{
  "model": "segmentation model",
  "dataset": "numbers of one to four digits printed on busy colour backdrops",
  "train_examples": 295000,
  "image_size": 48,
  "crop_scale_min": 0.8,
  "horizontal_flip": false,
  "translate": 0.12,
  "color_jitter": 0.1,
  "num_classes": 11,
  "encoder_arch": "vit",
  "encoder_norm": "rmsnorm",
  "encoder_norm_position": "pre",
  "encoder_activation": "squared_relu",
  "encoder_head_dim": 64,
  "encoder_fused_qkv": false,
  "encoder_bias": "all",
  "encoder_qk_norm": false,
  "encoder_layer_scale_init": 0.01,
  "encoder_parallel_block": false,
  "encoder_inner_norm": false,
  "encoder_moe": "soft",
  "encoder_drop_path": 0.1,
  "encoder_num_experts": 8,
  "encoder_moe_every": 1,
  "encoder_expert_mlp_ratio": 0.5,
  "encoder_slots_per_expert": 1,
  "encoder_shared_expert": true,
  "encoder_patch_size": [8, 8],
  "encoder_conv_stem": true,
  "encoder_layers": 8,
  "encoder_width": 128,
  "encoder_positions": "learned",
  "decoder_norm": "batchnorm",
  "decoder_activation": "silu",
  "decoder_widths": [48, 96, 144, 192],
  "decoder_blocks_per_level": 3,
  "decoder_block": "basic",
  "decoder_attention": true,
  "decoder_upsampling": "nearest_conv",
  "residual_init": "none",
  "optimizer": "soap",
  "beta2": 0.999,
  "learning_rate": 0.0019,
  "beta1": 0.95,
  "shampoo_beta": 0.999,
  "eps": 1e-08,
  "precondition_frequency": 20,
  "max_precond_dim": 1024,
  "one_sided": false,
  "adamw_lr_other_params": 0.00083,
  "max_steps": 6300,
  "batch_size": 64,
  "epochs": 1.4,
  "lr_schedule": "step",
  "warmup_steps": 310,
  "weight_decay": 0.1,
  "adamw_weight_decay_other_params": 0.05
}
Rows from block 7 of the encoder of a small segmentation model, named by matrix and row number. Rows with one number within an expert belong to one neuron, the router's apart. Each number is 128 + 32 x the weight over its row's rms, rounded and kept within 0 to 255. All counts start at 0. Numbers have three digits each.
After each expert's rows are labels from the 100 images, of 14976, where the router gives the expert most weight on average: "top examples" is what is common among them. Only what is clearly more common there than usual is listed. The data: numbers of one to four digits printed on busy colour backdrops. In brackets: how many of the 100.
# router: slot weights (encoder.blocks.7.mlp.router.weight, 8x128, trained with AdamW), inputs 0-63
# up: expert up (encoder.blocks.7.mlp.up, 8x64x128), inputs 0-63
# down: expert down (encoder.blocks.7.mlp.down, 8x128x64, transposed), outputs 0-63

# expert 6
router.6:068068076192209129126113185133128123184092174118152132166137128111130144124114116094138121065176066110135125100106120094138126143153089102127151144169126119173143149176146198083176128082154196
up.0:148141135095133149108157128107180133153187132098125131135113130163108172092125127165167110098168140086164213086141088146121123126177136128115123121149182125109107133169123156152084115117067149
down.0:099142114081067114139104147147118141188107127136118127130205128065098173149120074175189154111077112084089116130120152167129130150183201129141084125105123158108136164164155106168053136153144142
up.1:148129141108120148087125178067114145059166082112103141147205127101113115074136114153131131078135213131165138141172094135095056149108138126128108104114159115093130136145151105053098118144168127
down.1:132140106112148137071103109107150106127108153097103137113122107147144130154161097107037104144151091176152105112133102148098112162074154151132119144201184156110102152146063157101158114098149111
up.2:144105149168111162138132135091143129158110164176116117118147079162065142145082168103070083170136075082157173142142111060105131113136153144167151143113091101143132165102152186113131133167136172
down.2:063116166176142095092121128131127155125163126143121221139099120111076161154167099135110172122182089117145137189168101161129162101131122155129152126115154136075119108115079138090145101110117118
up.3:118129165112065115100070138119136157106146135151085131054153166075098208074128131070162133118114162107113151143108084158162123137159163169110095133149082077136113093078131150153142122134114102
down.3:202142085145149173143100156033113132096107173065140182082166126144091136100139130105144104160158130126168126121112141140122138098135116177147134125104118107136143123095142138091116157180107093
up.4:114152115088159079176150098150171128153104132080124142198160146109100156105218133112081128073118157187112082120150143124134119152126126090102108090114153148181199129119120125079097117106132087
down.4:125070107113152182119083190148161087135120181125123098112156138148133154092140075110120128159144138172189118167111144078136154126147153177121144135128116169149158100143159130155169120110150174
up.5:112114143141078181084132158137119124139205099197121176104124131157117155165084108164159132148138161199083077123134138101089058083137144133144121174111143137178080141129126159091099123208151125
down.5:089092122115155109152104080111126110138141181136112112109146091149116137087123182141168135126144088107114091121146171204114108188190143157155129112156108152109120098109177091176100136120157202
up.6:162195153156110110165153120169231089157131149152156127085135113193097104141107137173131110124169093142170097091025117114150105113116072129121122140123129144142144145183083099119174114135147128
down.6:156074071176149109123111123122091123163131170125147152145143168109152145155133094078067134094165088092142134161156130108134098147101123126103137099156060188131102084126150164122108150070098130
up.7:154150187141099090130141118116111147178142169165076136144123141167031114066124120087135107109119139137149105132127155123173187162147116163117151122146129109183044101222101171081069192132123123
down.7:077165103169119134161109125153121105147123149085138094108151157051152176184110069068167140193151121094147153089111173171156121096135184170112126139172123161134172116104164128097054132152118136
up.8:101067113076129068073095106127150104109126114123171132113181124150126138187053024071150155127141122162101125120130134106148121096091157126129077114100106101129150128137138071101154082123119099
down.8:173133150073073112133092189128161101096165152173181098131151167161144136138097109077134087138117121112119149169108102158141162090166155064074189117145150079101132077146152139112149123149093134
up.9:128184108130110151126136112133091115058120150106092095169148159045111147118181147135129144162098121169139145172105082154109108133122086109117128150137123121086147156143113101104151080184110155
down.9:103073140149099131177138158098085105094129079140126138151102101160165130071134121102079157143123105091149081150117106180138143147059145129105086125142165141136122059133083140107098085111112074
up.10:165135100127098134117142142104112154145104103111130160128127151039162105102162123126160128159088023147140148090152071124126121149142186157124168138111192252098152173142134156150050145144104151
down.10:125109189106108152075149148152142153119145177108089128122088116151076130103111109111207134123136096158119124135160116180133078088020075077114196160171171084091121103127141103151102107142119106
up.11:099151167140144133106185180141160126156120157110141121101044114127153133100131177124127116139169136106052123153121199123116043119144128129096106205134060111102115168092091058113185155124136119
down.11:132172113098105128154105068144150093084107162189127128116079183195176066137144158150148084084147128111138147121143159173149119111192171104134114076087181163137113094142170124094160170130151134
top examples: length: one (92)

# expert 0
router.0:151128148114163159096118131175100119155161169109107084168064110089123091147142157107085050108129109135084105087114152147149161116189074144102191152143171158151161158128141104080088068130118080
up.0:104104124142115113136137194125107122146139183130168172106086128147137218131047122126173111146148154189099149101119147139130150120162078156123067142202166073170134206129119124127145096170115174
down.0:149088163110219126126174154179085131071107139134126142105163159126069120095163182156100116095111123112146152079157128116138131119113126163112112095098104067120144045135125173156118164152181120
up.1:129187091083118099156118107074048164080121078121152150137187173163147072135186213133166116174091163142135161154166126123135126145163137090141123107117119166090177163112174134137128103097122110
down.1:094092181158083114110129089137155097122173146054124121133183132158145120127150135132116119087114077127115136162146159179102142144108168169069089125187083071157082076149068140127034118172124142
up.2:134149136063111120138108146105142105191170131157098180140111148130095142090211144050134094092125089137162102133147193118113080122159117108153182124142101093090158148107114093147113138116151064
down.2:150186075098188079111147122130201140094151123100122097105166109149073139071128167163150161112129121134124132098197106150110146113134115144030126210123170136157122134128099126106134140134142128
up.3:170101101171094166132147122109133136154114165123146101094123166097145109139029052190155152095111090135128144094122145094145129117117161146163090144135086120203182179134171134128153173145137152
down.3:138159128089111151170131120120112136096072132130166151159128183098191133061130106121132096148104156152094095145090131126124181137158113159091073129114133156222155064123100137133110093129124093
up.4:143124146145141110146152153120124125140082182195095118113059108104128174132092139189096105119081130102179118181162174116106156138162080087165190080163167069092143059134070089115120119156133106
down.4:097167117145167126149108166087116114150119073087165154120132093124112147169080187166160115046159147103099118145097133134179108085189159142121220106183168129118142132134126164151107074091132064
up.5:196130118167096119092158140143124101144151097103124142183106116162190188113058100142144119078103100136106123213187142087128081145116121145116123108164127128140077125179202132115157176121207154
down.5:111133104147112165159080147226180093181156156126099106171148115135125121186084143180120180186127170154125071186133142107110149116128059145139160110203101092129122100137159178113134145113108162
up.6:161067143141189139077171206086192134117103097136130130152129142128131135126125144165133183136171124143131184107150157145127142102113136113180104092105140105162078133169185151113092083092086078
down.6:119212115108071137150121175097085101127148131182084117072075092137109150154053164081183140128134114133124078127180099139129098122081149167155117151139208205152174122117072147142123151124145110
up.7:123178192140118140125180133135189109081208111106107131187081075148106103135167164116143086085147105158100111127157149128149114142112203154112156137148104152160121106143108140144110191128144115
down.7:136180094122185148181146128123157145167136104078139185129161118096081076100120136131143113119116050128142079172116113098137112111142159118135174133127127178255109111157151122139156112125163169
up.8:109153079085148147152162106139109140152122119149140152145125176142177109113156132083110066100162110171133086123130117162192173122106078141133159047051108155127183140091113156159103145165165122
down.8:111108123054126110131080133092162119140132145133066106172155110096092147129137153145054099170115154140039185169102128112115163138137179086086189123106108194149119126141183115057159107138116154
up.9:158122099123121116121174117174125141128135090134134153109172119129139085132042148160163159112101045161163135178139102118118136110094172157152083133180144129160027142208187100171152100107131133
down.9:069105159139120166169149077112104148077128155185111123139132138147127085106032149193160116132117101123128210093140108087141153188083102117196151109095117122157168132091137121077192112120135173
up.10:163142112121067124137132110139151099117130133138130181086097085094138188070093115121211119102149118086141128133171077163098100140213140138156145145153183098123135191135135123178130175121191133
down.10:113178158121154143116164115156137106175129109104130135098133145124151114138134107134130154134151167151109077147113171160150227117104174151154109155185122168115150059058173167149114107116076119
up.11:129066163159094144169130057150144110121164183159148184105073145098102102171159138162129078100131141101038108119149116133137141126126179155122157156166173121103121173075122142093158139066130164
down.11:143118178133114082124154168122161126131105107091102138155107141178130081086085108078148177146113123096144178184155162155134178093104117114136122080160100107163204134102087101157141144111155109
top examples: black ink (79); length: one (75)

# expert 1
router.1:087098169156154102118089095118120117079166126127096116098099085143154123126084140109063092172116113180086107153153126115128097135097191122149132157195127136129084102136113068152164162118182104
up.0:129091106143103146173101142103219170122096136162114178110163117146118165151110146120099101113125083119121123157155090124120205134125124122165100110108161127128102166109151142114193190134154084
down.0:092089165108139155152122109121074094123103153105140112083134109132171066144098160108141111068088076098138130145078127116136100120093125139143161067149103114076105162184186124114185151158127124
up.1:114191155085084101176104135123144074157193144090090125104145144093120133117119142107116120138126129186164110128068183123161148105158194144159119057099121144130163145129132180098133147177156153
down.1:106178181138155121149132088172132074051134152139102091135085115196175092107107145164151128148156137096142039177129142130127162114120203108106149068135122168139100180170186133153090186130141152
up.2:110113171106154166141100165190048157111144145078106109118192131158064105185159144070111099108171158137107051048134136149119133097158152111097108133098164160135103102101137207081138135127109133
down.2:137109122160047091089147108062212125148151116112164136151172139100158112143094130116145103124076160085153186101096116075137118141195159116144105142099155106115142081224139116180158087111185144
up.3:145129164146114166145111134128121109103171118099117120098140093168149099150083167120111071133113145102142067130148162134132137109090203145122097165173096182103115123102103137169081139154129110
down.3:127181127093147137138134138131158148166087139131115154115116169082083163094121133135185200025138080124140174084122089155107140098112102138132119086103191139157111170137146096117088123139108111
up.4:108146157183156115189136178132140158075109111149129128180091102141088148167103167109160131126086104190061115102133141133154056124161175117128142140168113127138125184182039063177107089108128106
down.4:114092157125116150134159126150109130119143081109140160121202112160177116116155125157129083157173111155085102121115168101167142152118130097200192119136082120095165126121086119147140148081141144
up.5:161143141148062129112134140139172084132167175170135123120081073122154092133094096097104150111169180148128185108124163144117108192169121132062114108111136125114040149122108161119152121201129154
down.5:117070102115134133154159124113043107077063146112178127171174113138132088134108130131104128223139165097136195120107160176149117155135141131104130111159121161135146119067139148122159120075150136
up.6:094082177145105155126134128071100121120131145116109160118161168146136123115140136100119105159065073167137103179100166131206125121159118105158151093139100127114157082082088112078087118133180125
down.6:160139117146175112116127125087178113193124146091129121138165148197053220093145148088101108161106134160133130064128147085139185176094115087135170145164155130107111079142078149104117157137171128
up.7:181091162147136111173148168113107087119148116148150087068117111099153143113096091179147138164092073170179135135194111101187081164165119162127114132116169141115139111136127115111183077154069142
down.7:107165119138063100078134085086150147160068089108158142109065138098094119120166103180129069116127117105153132143107099091140181125108120119094101129164047087135138115128138196136156076167162165
up.8:153081130103197119135140177103119112130162087052119185151165093104185179087161154097134122152131122147065085131122140137148118175127132106127179132116161100128142136181086105140128135068121150
down.8:128153161134055093139128091162079127145132120108103199146079113147165175173163138157226103118130138158112153116108161096134136120086124135206081111074110084144156156177106128190139155154158074
up.9:019106158119132150104082136148213092055122121138154158134129100102128142099177149101147112155153152140121128088174127125157124066097153108114171088121146091093146098136117138098056133101125105
down.9:130093182126070203152192171118038095107120146153186145132110120153124081151140183151117167094144135126121140158133158180148150152164071177130143106104122161089097111136163142146129097119159154
up.10:093118179130154170130079084151083128136120181156137150073155134133107116153105121117147153102121123154150159179108117106135084059160136122118090105030119097120091111124079145153127134116087157
down.10:115117115141148150107176083165123105129174169160204142098145103150038058199189097104147114095107063121126150091164151187167182140143157136117160123170132200133113128145154072141154127095148147
up.11:098128116125096125091106164128189152112084172146120137137091098142148153108156118149103131055113053163084107198114139136123157153126152149122125158100142158129132060084135174113140137101142189
down.11:112179111128071112129121174097122185080167179084118125118165099155087069104174142117087102066075146152075146133097132093094128100111139175110107115144083119099140094146115135096127156056151167
top examples: on a plate (100); length: two (51); red ink (27)

# expert 3
router.3:069055114171214171163081164078128151147127190132158136143133112163119140163113140098122091132158073098131079112126185116125104114124132120148104135138062099137162093192166154068164116079176168
up.0:132147153173170166129121088170108114136105139166118055132172139143026157073093155082108090127172115132118075104123138119125133104088096134167155142173157140133158147133146116134179152127090137
down.0:096126094116102185119111151069151093143161113127089109188087126108112172129176094091204088125101180153139123149074081136122061168109129168095130120088121131108144086164126108130132131097107114
up.1:123140116141139137200110101124179070090097130159152173091150088162122141094122057143145095077127138138183104140117100129126108132145142134129098118127105119141138137175138127161170108153112173
down.1:195139136103141121178042173144117185134131162151169165163072174115134186102179090116122106150126107143119144108142147132086117195158124100117147111169171149140136094147076129149175168090136103
up.2:110173208167127138153115185130133117138161156142115143099160140093121172149121107119169106154162149087092094168157146147114069097166202098093066129100163153146152176088142119144152098102106162
down.2:182094061086127134097078125136179162114114113145172134091110161115160127158107153089148148156112209179112128180150157129159112168081136086096128182137089154106139133141142101101146121164162149
up.3:142073151203186059115161176116111107171149123115137116125113125101101096154132178152123161156134149110125120147161162127075151085139103149095144144184097176186073096143054146106132167162069117
down.3:142103085134107141130174106135116159087160127126155142157127149129147201110154187169160177157129152137070132163177074121139149132116211175119164058150163096073113147082161123126096152116148092
up.4:145208145174129211090118133146114173099101183150105140186161037122129149082141111117112106172141101114146166156176188131130159108131145121097115141135164053141164131125168146122121081114099120
down.4:078092145064126141167146116106127132160149135162136133117093148157106113118093125146167124158120108064069123131170159195117131106157137126136110118145165115113142214188049075157105116082107131
up.5:131162112093068066092124062080126168150152158112120122117179118094162108115069104151113135081182154162130119145125123047172103147107058130144101147063079143094145159104097119186166131104083150
down.5:112084161180083132125178062130150154205130133115124176143143146151154122118152136160100119094184175105105159132193151134125191157087119085091154098152166103084159148126116161096108164108076120
up.6:100132177186153154143078034078101095160127175141106177102167137129115149109037141101093124158115104099121106143125094090087138109153124159133158146154088106184154140143133124105092136121123123
down.6:154138091135158144182096108167155170130126113123202123077143095171110115103118125062163110093115141090097095162153135078093097109153106089106138140137159148167204134091103087151174131149172117
up.7:150138128099130095158095182167205065116086141191114100153098129144109126139143144099102107098122038064149115121157136160159115077133139113098105130112155121093136155138186050096201098121157108
down.7:122186173130158135117152127102133109158144106094118131163120172169127112113137126106077118170149088134179187106138092133137167139115087140145093118180198067158134149124095131163171149141121099
up.8:176128101130112098104153133094138168127095135165069128173097111176187180088089128174119080141135137133106120188163108069137105143151132082095104106146137076111077068168104177129160107137085104
down.8:097138187142102172164136155093088104202093097128104108141109095082136146136109134164108148141099164139143093178093117087120091143096178113151095153180154133130148172129144148158094145120120090
up.9:189080131134093119120128148096140190101053126109118139213127182112144103134166161126137149134117133158128143102096131180103145105150111167166133196087131172145167156158103131048121115095117128
down.9:093123151143130112176124159127147140123098136124135116152090127114087149150102100091182130143114085130140172172047187142199110099138174147084160101164210169088141068118140135135158132105091089
up.10:107142141110043182090153132137026116153132140123044133135132145174112101138149179138116147124149176166181137147144139152150133056110135152134149127129137173180158136170129075098088177184142160
down.10:154126108154147109144130119094203134139090119141104130143110137066067123100128104166113120179072127044126113160157148154109178155102105143146162183104150172188161080140130082091103092128105113
up.11:103090157157129119121182076099132119143128149086212145143123115153136136160158117087113178113105104097121158152110131125167133118149094114151149169098158130123127171149130175180145148155137171
down.11:184163142167135120125108126164160116144122110171105113132116106091109200140119105082147081112126135067100100143115120130126190138122102050119118155116091197064051099085202081141103114159185115
top examples: on a plate (83); bold (72)

# expert 2
router.2:147121123159180083117093136160106160106143160110159149099154117079111146138098149144097133120134069086160151132118124149083143105114150109151077102141108192098048177153167140100201128134138175
up.0:139093111151055147112117110135188116075127115137139168039151097129138102194101109172136131151149132097123118099131123098152101113077170145095093083129126136187146135094115116107208134162129170
down.0:122137160071202086096144121173146146112124120177152116151134156122145123104115097101081106122126159119113132117160066155158151116187157125104110197152112173049143123163065111102122100145095094
up.1:165103094123100118091098094109162115041129124098161117113122102118151122113058135150122121216133078135090110104135148125095087092124133134139087166164105137067133175102159110117118101120139131
down.1:109116146100153111166161158138141160184114060136119137144122106141132105154139134100134153132132125141193167192103129171114136081082108118167090093121129073070125100166108103157156168136129169
up.2:093127151127122127179075138178076187124028118161111100092158157147128090131121131171138136114159132143084162111079181154099142122137127170132124152136145125124196127151086106081148122127139145
down.2:120155157160129177082124123144084115134071121148103129124132098075177132150158110069117155100113151151123115146139140133146095129156180159113118104148063212139107091130140128142173118132176101
up.3:094080147072084122160125118110071168135100108176117101158157097113128141098108141148147149145151128146087154114109098122169130133095170148140139101197147166173120148180136110129147100090174127
down.3:117180129154160204148083123110086153110092155119145117123120153182152112130117118064117152102097120179148099083147107192117156182093140124038141105129102175185110141127132196140174080100113133
up.4:180096100110119123142178157112116174054128164198133147124143093171146175094112151169159117152093113089172143074095126096087138127138150085111138092100165102117137105080135139122131117113134095
down.4:102120130123113123093128124140090115139102194145223147152131144149162139122173141175085111109112160146110138162110148148091080123118136173114131164171122147100165117123116126090081127169093210
up.5:148103113097081108142178134114106170129150127106125091115110142171169119129172151131132174122173141111112133176072136179111168106154134113134058121117086124079124138065144221146120164178123117
down.5:121145087161121098085119196163155161129142200120113142129164123167074156130127099138120117161182085106139167109093149129098087172156099119097058167174082172137120187116084103127118128107119119
up.6:149117134150174102188104104125138134147110154133124155131078094193163113112111169107097102094112077186094105161179143110152155112163082105093215136121187169155107160147167122111095122145174147
down.6:144151132171119139087113144140114127163095181102095138148108112074100049096088132139156139084085111145116076133144139165078149093165137134115137115116100112128163121101121202035103094102145067
up.7:161110126138162173164072088172148156105148127124125126109124134112105111138148135086129141114154219160118128085169138091152117126150104190085127146154127134126088081107134167099113128129164171
down.7:083157130101127163196126149140078140193100159160185135150165110077140110135038104112103093131167185045150137074160119115105134156144197107141129119101195094167142151087131124129133137098129124
up.8:147177096122118124146165096129121188158109082122128152151154131109159194172130157088151095167106121090103093125151166123124157155114094232138108148116174150163120135067074141125132119158114083
down.8:129093158109149161094066145121165113118204101127119133120122152138141108114128098152140098142156141149128115137164135154128172162129115119123114063137135106124128067202157131090120104175148072
up.9:108140080129170119092078123099108098185137115154176128089134062205116172129157146120205138094169148173146097118154146073117091136106122102121167160110160144129074110107137137144135094150132131
down.9:124155111156160121183049183101058120121120170123089055135154138105146173130151119129143136125107046158104149053142151104158128103152142174141155173162170126104156184167141158133090189106126156
up.10:156202115114108131077172127133229116085124130152138173151131133121062094144161140148094118153089115159082103117152126168159095126161113177119134187142143097106115150126128105120122103097122096
down.10:106113125145123145128106143130089095192102142065123154130160151177122091130129138084156145161174116135102103114097132115130098106118166181133194088092037065125097118112159138125131138131184164
up.11:136117156107120156167131085165096107177154112161134160164094112130084121162097114131140109142106095175141114111139129095115183178173089161151107148152144102107113129096146137130087175107105149
down.11:153099140089064133138132106110096153125116169134115127123080106133127156136164148162196139127158094145120206127158147085146173169082118133148088118110084107129094101077120119144111144152098127
top examples: length: one (62); grey ink (46); white ink (41)

# expert 4
router.4:076086094194201103131108171124179133130088150149136114156139155151154174128099175081131116087135085107124103107087091107115121124131096056131118133178197097136181104172112128098198144107127172
up.0:130133151080091152115105119099052137143131145212082146088143157150104132140048076127103162141140164113082119189114078101066151113150084201157146062123112117163107141152174075163098103086128097
down.0:093159105139181097093115130106102189118213116110064175142191134153169105196119130149137092119131106168155154134124135103134151126143112124121171177166090139140125073129119175148139171133124132
up.1:142064114121148111088146112143141116189140183162117143138160113170157119102083085119144143120134147125135155116156148103111151180119108091126127159126099093181147079064172091069123121129071166
down.1:131129093107106117066150111164108142069129083153107163117052116105169127097125126079202085144129185135112128118116164141128123139110134101129161108113116101112157169131159095067121206106109125
up.2:112196135119081136102098097124186136090199114136144191092157080091172115122168099117114110164158127138133128141179174104158118160161177162139134156150135173140091122079146173135125137149143058
down.2:143105114149123126088127117128123091132174104109082166131121126135148135140111132106106126163164084165059136144131141101101125116128137142114151132115077133154121105153189107133119161171134123
up.3:155116126151126131054099089097154169119143117109153156144067126159096156092033133088107116148109118134137144111068113133121101110136172089132147142079048141159104169124137134108083116146163177
down.3:107116099122110093138122078112125126098103112113114095100139120117105159165150084109171125101109158142096194091054058146093076128065128130123100166096196127180101120135153107085109111165147189
up.4:113166086167124180136127130223167186145142118146141116139125088104125120125119145187152096142140142131133114091075153114169071095114119165116090104119124074120098125169118168135178156140119125
down.4:148121122102199092141132121114121117161124164113090143125094083152086087105131159130119112140164111170097109111163121150189160156126157107117152137163070144147135092136149118159200169134094099
up.5:171132137102123114106154156172150156146154118157202148138184127083135151115150114096102156139117047155127164131212150124113155133126105136116150057134147085131155138164138121114158112116085068
down.5:174191139110120125170130156098191140160116109143113099102081101137158075141090103130146123081192213057091121131108116110119173101104142156069126136134131156120144091131090124178111124127125155
up.6:175119164141109158183128083140098083144112135096116131168102078146152127123163153081141116118129103142155121144220129139172069125107120134128113205151123117148110099093097124141175096118126180
down.6:100087126113152096115116140168132127134118143122155167122143112146158123161123117128107164186130128051155133175117152134182136178109097086199107088071133086073124165146110117147100147121121144
up.7:122116125118081122111136167106114135084065181126120146135118117167125151108147120106102133102118096160156109180123169071044105133141109122121070122126150074149144053160121171096120119126165116
down.7:150135160148113111174122138159158111146098137153116163145123170178176153104078135070151113134173134079110135086131148111079179118173123135138117164113096123100126095066130153146120133109120086
up.8:103149105162197176127147167130145163102078113132144092123176171111104095136128095169168106099146179135156059125122113169151142142083109118143072161105073134097125147179153084137140112154070164
down.8:127060151131052115117126155157040142130198149121133106122084118138082143166120170099103115197138098146148108119114105193147115147139155127159136117163189129102132134117084117147158165117227043
up.9:051067158085124152118092112103111149076115096138147171124179096145134134136138140134133167129134109126100144123157123145123108154160193113106185181122147135141164169125122144082093080088105176
down.9:119110164140139116168170105064091140060165173125137126057119177129155139124112114132105154085124160136131144089091052206098076103028107140073126135117107130068122133105158173102145162151141126
up.10:135139123157116155154155099118080179130135088145086140106112148100143095114175149097113106075131104066107178153149119150124130166168141135155146092113183128091150086104096138096149102117159114
down.10:137107163133167091106176159185106110096100127098132038125105115147135137150123176119117132148103116143095184129121139199125120134120091145074070119157152129120136169114138135109122147140137175
up.11:127219129176160126146189100143150109123103124139133110185133118120112162125114153147136124151133158180087158123180132106102149164132069137149105107161150148130125139135174117078163099124145144
down.11:149102136177101149156144109120144153105108133127122167108159147131106151082170107200138135091164115147148106126159079147190119116127152108108131140122147080223104114159090144174123145136073120
top examples: length: one (60); first digit: 1 (32); last digit: 1 (31)

# expert 5
router.5:141077167136171141090085143084140130156146136172107143153159120170143115129110121088098054156113127155052087165159165103105101112126185160141062125148024088081161076138179130117153120099164159
up.0:137063144117132158121110075058048075141118122146099161145146110092222082101150140096146137086094148115117099174149145144128143068088137151167140109087130099081148110139160122133192117102145119
down.0:101149191104157163136119103089183152124119123081142124118114125134089124152150103083082104148132158187099156130113124133153065095090141104102100145135077129156096141132154131116061132089160174
up.1:175155155088090179089216101087103135137129131162164101226123186122128114134206139128136156122118076157123123171136160117113176145109137120125139163072145091107115118140134191134139116182166125
down.1:111135110163233089112126130145164128165128132090140140101093115082177137141120176128108152209141151115171121154118096174095141070121120121089113164126095101142124119126115109186096137121183140
up.2:147180167131083102152151116098137099149162152130137064119146106009115145096149171168103090120166142096100134152131130185111133124135122098115165085163147094149124143158213154070104135111115115
down.2:164142105134153121135085106141072158128105131148136121122090131110062049106120123123086145129089135126154123055097167144100096121053122126115131081079087124119104153135088157063136161115109070
up.3:139147153110129133140146116118184077127124118121093154160097147154174101146140124079110094132145090135106087143140124140101103110122162123124144176166117120081135110110132102190146120118129072
down.3:147096123111205114097160147162091133131132157151100060112132167166097135118133157121137123167145163122135158131131124133122167109105105084096106097140130117090109129159098154130128148111133101
up.4:122104071156148163082060151115148137149094081147127161168137125099174138148186142129135130123121145122116122127085162149103121108116131125138130083064142116059156110194091082046124088128125092
down.4:134170097075088133179128163122141145092097072085175130089148131155101136103158200123113140121116206105093139095106049087102087167073132144113158127135171154096120152162102099157093113089133083
up.5:099110124134102133102123136128208153125121102083102123046121124131100208134096116085108128189140159095164114159155107152151131182136099109123124189208096103122131111079055090156127132090109104
down.5:184173121110137134083083130114149149141155139111162136110128136148160083129151121189081080147108147145124159127115096116118155085144085134160119166076109067115112073091092139098143114154000166
up.6:157127175060098126179078118163120121113135162142110136135119107119126128184133161184145107118184032138155170098143158130187114115171138051128129133176145115157117056126098196175139159182176111
down.6:144139092120157118142159148125162183113090111136100087155126169124083063114112077127105134120108098093131083139116175098142092105183103073128117095169124099149185131116150052129123116125074132
up.7:163126072139121150153150133120086072127095149149141110160147137173139139151133166179099106168167087164150137066115152087123139140137163104161097181111118167129099154154145092139122202117100193
down.7:125135147154151141178033129126127158117150081153077162127101143126074172161121103138054142161143163068117141166144157132126165176174116147108088118120111088126177083146132209129114141133083110
up.8:085143141145046126133160082067050120107118112138129127123108124215099075142100101160153092158135113130099140250164159134130131111092146146133135143090094104102128175179170139132132161147128066
down.8:103134083125163140145190114119086097167080144143132127133099185100156168099113098155144125127149102098149174155136125133149104196125107123173186117193166151243132155116146197128109088123120155
up.9:166152139163090146149153138123149152107132134109081165112172115132111067121191129149143152117091040160063123125167131127126150158128085102100056055121134107114148064102112095138135127128095134
down.9:136040099161177132143132105136062123133122132177098131121128126112134127078107124136059132104152077087077117112139121100134120135137174088095090143145123115117131156146176140087059151163066169
up.10:160119135101116186159128157163064126097151142146083092133123171169090137100138136120181118080110088143078164191115064155107067127133123156123153128146094142177104119151151122112178090132088060
down.10:142144098152146173097076143154094110130105096127187150136145128120149109167089043132146151127132121098109055170124100156082136125203179146124120082166115115148091120131128123090127115123145126
up.11:160083120133101095180117103065115131134158138061118151143126173147154088130137125106117070078118125138163141118174123158103123131103124087100141109150130153151083078137126139105168142104146107
down.11:085083152152142098195089146134073101154141101149137062170173164115092112129180090101192125103108207141118137121107110108116162085137158172098165116147107094046145149150140125131125126170118132
top examples: on a plate (82); bold (81); length: two (65)